From a checkpoint of a small image classifier: activation relu, 55.1 epochs.
Rows from block 3 of a small image classifier, named by matrix and row number. Rows with one number belong to one channel. Each number is 50 + 15 x the weight over its row's rms, rounded and kept within 0 to 99. All counts start at 0. After the name is the row's rms in percent of the matrix's.
After each channel's rows are labels from the 100 images, of 14848, where the channel reaches its highest value: "strongest on" is what is common among them. Only what is clearly more common there than usual is listed. The data: simulated fluorescence microscopy of cells.
# convs0: expand 5x5 conv (model.blocks.3.convs.0.weight, 128x32x5x5, standardized in use, each kernel summed), inputs 0-31
# convs1: project pointwise conv (model.blocks.3.convs.1.weight, 32x128x1x1, standardized in use, transposed), outputs 0-31

convs0.110 118:69 66 73 49 30 61 53 72 27 53 56 34 13 23 43 66 44 65 68 52 44 37 46 49 52 64 56 70 38 37 49 42
convs1.110 103:61 15 70 54 63 31 58 48 46 63 45 41 54 47 91 54 43 86 37 51 43 53 47 46 50 55 51 71 60 53 26 50
strongest on: few cells; cells: one or two; cyan stain; long thin cells

convs0.118 103:71 42 37 82 53 60 47 44 76 42 56 46 53 17 63 32 61 57 54 50 27 44 56 46 79 42 50 57 46 22 50 32
convs1.118 068:49 20 42 43 29 41 37 46 67 66 37 47 59 46 36 97 26 39 55 52 36 40 55 53 67 50 60 34 65 56 33 44
strongest on: green stain; few cells; cells: one or two

convs0.124 078:38 85 45 54 63 72 64 52 68 54 58 45 31 78 40 29 25 45 68 33 20 37 45 49 44 55 56 55 44 54 56 37
convs1.124 097:32 37 53 37 65 49 37 57 56 72 37 17 35 53 64 38 28 47 65 58 24 82 46 41 34 35 61 52 59 53 71 57
strongest on: few cells; cells: one or two; yellow stain; long thin cells

convs0.75 089:57 78 61 45 50 39 55 27 56 49 54 47 48 57 91 75 53 63 23 38 68 42 38 37 20 44 38 40 48 45 56 57
convs1.75 087:47 62 59 50 52 40 42 71 42 46 56 50 18 49 34 32 16 08 48 49 26 63 50 41 52 53 31 35 56 44 36 46
strongest on: red stain; few cells; cells: one or two

convs0.90 123:40 63 45 15 44 46 54 46 71 56 63 61 22 87 58 70 45 50 39 54 51 53 39 47 49 32 41 54 27 81 50 44
convs1.90 146:52 59 33 43 47 47 50 75 37 26 37 32 14 64 69 42 39 65 71 54 30 36 40 38 62 62 43 29 69 55 66 52
strongest on: red stain; few cells; cells: one or two

convs0.88 123:46 30 61 69 54 76 65 36 54 43 48 51 86 50 54 37 36 42 83 34 60 17 52 50 32 40 66 47 49 49 47 41
convs1.88 103:50 22 45 47 51 39 54 53 61 59 54 59 70 51 35 16 49 34 25 56 33 15 56 43 45 46 52 15 64 62 51 50
strongest on: green stain; few cells; cells: one or two

convs0.24 069:35 30 44 34 69 32 50 56 41 59 77 33 39 16 52 54 67 80 42 52 34 37 55 53 50 66 78 54 49 50 53 66
convs1.24 085:46 48 41 50 91 62 50 68 51 71 60 54 19 48 86 66 52 71 57 49 66 56 48 59 42 49 37 27 62 55 52 45
strongest on: few cells; cells: one or two; yellow stain; long thin cells

convs0.78 110:55 42 51 70 66 63 65 53 57 40 36 40 41 31 46 40 40 63 77 23 51 54 34 43 26 59 69 50 48 38 92 42
convs1.78 096:49 94 56 45 40 40 54 40 44 43 49 55 80 51 41 60 46 13 55 54 62 53 51 49 55 41 56 13 61 28 51 46
strongest on: green stain; few cells; cells: one or two

convs0.43 074:35 29 64 45 32 44 37 60 50 46 62 30 36 61 39 44 62 60 53 70 71 20 50 44 74 57 49 49 57 69 79 23
convs1.43 082:53 35 81 75 34 47 56 70 40 50 66 38 54 42 59 22 61 49 46 37 29 76 56 52 38 62 33 78 57 33 57 48
strongest on: few cells; cells: one or two; cyan stain; long thin cells

convs0.87 073:41 48 63 63 41 39 62 59 62 71 50 42 62 60 74 36 48 26 44 60 47 85 52 17 62 41 47 32 52 28 56 26
convs1.87 081:50 58 83 45 39 28 55 25 44 58 67 55 27 47 13 49 47 69 39 42 36 58 41 49 67 53 68 26 35 54 45 49
strongest on: few cells; cells: one or two; magenta stain; long thin cells

convs0.71 078:44 29 53 35 68 60 61 31 49 62 68 15 38 72 47 38 46 57 43 39 31 46 66 48 66 55 64 58 24 68 77 49
convs1.71 146:53 85 47 30 61 36 54 31 36 56 61 63 56 49 19 13 39 40 74 34 44 55 52 62 38 60 56 36 38 55 41 47
strongest on: red stain; few cells; cells: one or two; fibres

convs0.56 052:75 51 61 45 76 30 76 39 21 32 34 60 39 39 47 55 50 42 40 33 80 48 58 75 55 58 53 49 42 37 65 40
convs1.56 077:42 79 53 44 21 27 41 43 34 55 46 55 90 49 67 22 30 66 46 45 52 67 43 54 46 44 42 72 52 54 53 45
strongest on: cyan stain; few cells; cells: one or two

convs0.66 141:52 84 50 25 64 57 72 43 45 35 35 50 41 71 30 40 45 61 51 54 71 59 58 39 65 56 37 49 19 54 65 24
convs1.66 144:48 78 60 53 41 27 47 49 35 35 26 42 04 48 36 65 20 46 48 45 59 55 51 47 30 53 42 56 34 53 37 45
strongest on: red stain; few cells; cells: one or two

convs0.32 137:49 57 36 55 34 86 42 39 47 48 48 51 76 55 36 37 36 47 98 40 34 38 46 58 38 38 60 64 64 59 40 43
convs1.32 192:45 58 56 48 61 54 33 50 88 23 44 31 49 56 52 46 78 54 48 54 42 25 78 40 31 37 51 45 51 35 76 64
strongest on: green stain; few cells; cells: one or two; fibres

convs0.92 095:32 36 37 42 64 48 33 45 78 41 58 69 96 36 56 41 49 25 46 53 44 65 54 39 62 43 57 49 52 36 75 40
convs1.92 060:53 69 63 45 25 35 51 41 47 29 44 51 72 48 78 65 72 61 49 50 20 52 54 41 12 48 38 55 60 43 32 45
strongest on: green stain; few cells; cells: one or two

convs0.82 065:43 46 63 52 64 40 57 41 83 39 40 45 66 40 46 32 28 42 66 42 58 76 56 20 35 40 40 76 72 44 65 39
convs1.82 087:51 31 44 47 43 65 45 40 57 06 52 49 72 47 84 78 48 29 45 56 70 61 54 57 41 46 68 64 55 52 36 46
strongest on: green stain; few cells; cells: one or two; long thin cells

convs0.80 086:38 50 46 36 41 54 56 55 67 32 30 43 62 31 71 79 54 27 44 68 27 77 44 44 71 60 44 43 55 30 72 45
convs1.80 068:75 79 53 84 46 42 52 61 47 33 39 47 25 42 26 73 47 48 40 43 56 55 38 25 42 67 33 47 55 50 32 63
strongest on: green stain; few cells; cells: one or two